Weights of a small segmentation model: 48-pixel images, encoder depths [4, 7, 4].
Rows from block 10 of the encoder, named by matrix and row number. Rows with one number belong to one channel. Each number is 200 + 30 x the weight over its row's rms, rounded and kept within 0 to 999. All counts start at 0. After the name is the row's rms in percent of the matrix's.
# convs0: expand pointwise conv (encoder.blocks.10.convs.0.weight, 480x80x1x1), inputs 0-79
# convs1: depthwise 5x5 conv (encoder.blocks.10.convs.1.weight, 480x1x5x5, trained with AdamW), a 5x5 kernel
# convs2: project pointwise conv (encoder.blocks.10.convs.2.weight, 80x480x1x1, transposed), outputs 0-79
convs0.441,076,193,254,194,253,170,236,149,225,194,210,181,192,176,228,203,190,208,221,247,157,223,149,244,218,186,177,199,169,136,271,190,210,181,225,220,172,160,205,188,232,209,240,224,160,193,157,220,178,272,221,217,258,188,147,212,212,188,192,204,175,185,192,192,184,178,230,223,201,231,188,229,206,210,176,180,233,159,195,173,142
convs0.442,096,221,165,215,143,161,195,261,196,174,190,192,171,245,174,225,186,202,188,206,144,216,198,228,197,145,237,189,175,187,223,266,188,208,254,218,221,229,251,212,144,230,212,192,166,158,189,194,201,203,174,184,211,146,193,205,181,261,178,175,185,189,238,210,178,184,192,238,205,260,203,177,206,250,158,240,168,202,224,241,213
convs0.443,102,196,203,144,218,217,213,205,208,195,228,215,191,228,134,184,209,159,212,234,197,226,180,247,183,238,237,233,181,195,218,172,209,200,245,236,173,206,252,220,205,169,179,177,197,184,227,239,200,145,156,209,235,178,240,207,216,277,165,176,156,261,180,190,187,202,227,223,153,214,153,200,173,195,190,191,157,177,229,254,242
convs0.444,067,167,180,224,183,212,172,223,232,194,237,189,191,229,171,188,197,172,185,177,206,210,186,231,238,165,179,183,202,253,239,200,169,288,201,179,198,218,180,201,174,180,199,243,184,178,201,238,204,192,209,171,196,193,245,165,228,179,159,236,214,161,175,197,211,225,149,192,156,169,177,187,188,164,209,134,197,266,260,279,219
convs0.445,087,243,150,173,205,194,221,195,177,177,203,165,194,188,170,219,195,154,188,181,139,215,148,151,147,220,224,180,270,223,150,227,222,205,193,209,180,212,227,235,201,184,240,219,222,175,217,180,218,210,150,216,185,216,219,185,268,224,228,205,212,221,207,177,231,235,208,195,246,204,196,151,170,237,258,183,166,135,213,214,167
convs0.446,094,225,226,219,195,220,158,213,177,243,166,209,205,210,223,234,234,191,153,212,162,209,171,211,255,169,208,228,271,172,224,174,206,203,237,211,223,190,198,194,158,209,181,186,155,185,168,205,143,163,184,205,205,236,249,217,163,215,198,143,215,176,186,211,207,222,214,145,232,215,252,209,263,189,179,218,186,250,120,193,187
convs0.447,085,170,239,237,153,187,220,199,204,193,239,211,212,167,197,210,221,234,152,194,181,150,214,185,225,217,208,191,200,289,272,164,191,195,193,212,214,227,153,216,197,176,170,225,219,231,192,212,208,173,221,185,221,240,204,171,218,209,162,214,172,173,193,200,213,198,187,203,187,131,155,214,204,202,269,238,151,138,152,237,172
convs0.448,106,250,147,211,217,200,217,186,180,254,199,148,173,215,187,194,130,178,182,188,155,239,202,162,183,169,200,149,241,172,128,192,194,159,204,174,181,223,213,191,223,209,250,204,215,239,175,189,206,213,215,224,215,164,217,184,245,204,223,176,188,205,246,175,216,245,205,162,257,231,242,151,178,229,231,216,154,189,195,208,171
convs1.441,106,205,177,220,193,200,223,206,209,173,201,131,175,189,186,185,133,140,168,180,151,195,173,198,165,184
convs1.442,090,212,200,186,191,229,208,245,211,205,237,217,201,142,174,228,206,234,291,249,212,195,197,186,190,216
convs1.443,091,201,210,177,174,172,190,200,196,220,178,169,175,193,238,220,171,198,305,205,165,202,205,148,193,207
convs1.444,100,212,216,211,189,205,194,224,177,205,192,211,215,271,160,211,215,155,175,174,207,240,178,136,158,155
convs1.445,097,192,154,164,202,206,189,196,221,195,177,179,189,197,176,184,182,197,251,231,210,239,235,271,260,231
convs1.446,093,168,160,182,165,173,186,235,254,246,192,160,141,193,178,158,187,179,226,177,190,169,212,210,204,179
convs1.447,107,198,193,218,210,200,141,114,127,215,226,208,239,188,183,194,185,193,223,230,174,194,193,187,191,207
convs1.448,102,173,184,194,159,148,163,199,199,181,186,189,193,191,191,213,189,175,158,197,224,225,259,237,249,261
convs2.441,078,264,190,205,116,227,256,175,209,211,205,238,154,201,187,179,225,147,244,211,199,214,209,209,147,191,157,244,182,171,240,228,206,211,205,175,201,234,257,182,221,212,202,189,205,212,169,223,194,234,211,244,202,195,182,162,165,189,220,228,195,198,247,225,182,149,196,175,194,256,222,241,237,242,182,234,211,166,154,178,199
convs2.442,106,241,234,220,194,209,156,180,180,223,195,195,239,148,183,222,222,211,231,250,217,218,189,183,247,222,203,193,180,215,183,200,189,214,215,202,260,173,175,148,219,122,174,240,206,214,218,154,138,203,200,209,223,194,213,220,220,238,223,218,218,239,172,264,209,136,231,161,224,174,186,212,172,200,254,201,183,163,141,190,220
convs2.443,098,183,224,219,147,196,169,185,168,214,186,238,178,165,194,203,213,208,160,162,211,124,225,153,189,202,215,178,147,256,237,169,157,175,224,213,152,168,162,179,226,140,151,179,217,201,231,225,152,248,230,163,217,228,218,207,189,196,211,192,186,169,235,220,176,219,241,205,227,223,177,226,192,178,247,193,171,203,153,198,171
convs2.444,080,170,207,251,160,184,172,218,185,196,191,224,175,233,205,197,195,204,174,178,224,164,236,198,233,186,238,214,243,168,167,187,214,164,148,193,210,162,114,195,177,163,251,205,179,229,186,220,168,143,179,190,220,233,238,176,187,216,214,225,233,176,251,242,204,187,192,211,181,190,260,212,245,224,195,227,208,249,245,172,146
convs2.445,114,222,228,213,156,176,180,203,210,232,142,215,179,205,210,222,171,239,154,202,251,165,206,198,167,216,226,184,178,136,218,204,206,167,221,222,144,194,227,222,199,169,176,148,198,213,243,237,238,226,161,186,151,183,184,179,163,152,171,167,255,184,217,179,196,195,199,177,217,196,250,213,233,205,195,199,255,265,150,170,196
convs2.446,091,214,269,170,166,171,233,213,182,223,160,223,161,186,167,177,223,172,176,182,213,218,227,183,165,146,266,207,187,210,169,224,170,170,180,224,195,213,199,236,221,221,203,177,259,203,200,188,201,183,240,201,182,139,194,135,195,156,185,204,193,216,227,205,239,181,228,187,182,139,172,237,239,218,201,219,220,193,166,166,123
convs2.447,077,219,192,197,221,187,220,160,206,214,178,174,196,184,206,183,198,234,174,170,247,181,216,209,224,214,225,176,246,209,120,199,180,238,195,135,160,177,195,159,208,216,196,213,205,173,203,242,138,247,177,209,259,258,198,198,182,165,264,165,198,193,191,187,222,256,206,181,234,151,245,155,220,207,216,147,181,185,210,168,217
convs2.448,131,228,206,215,212,175,161,215,199,181,162,214,149,185,243,242,218,237,188,185,230,130,214,221,199,224,248,184,171,162,195,224,197,171,200,219,211,202,162,222,200,195,205,151,190,168,249,220,223,216,167,198,141,201,192,217,175,154,201,213,253,191,167,215,163,200,208,153,225,174,223,190,246,202,144,185,270,250,170,140,183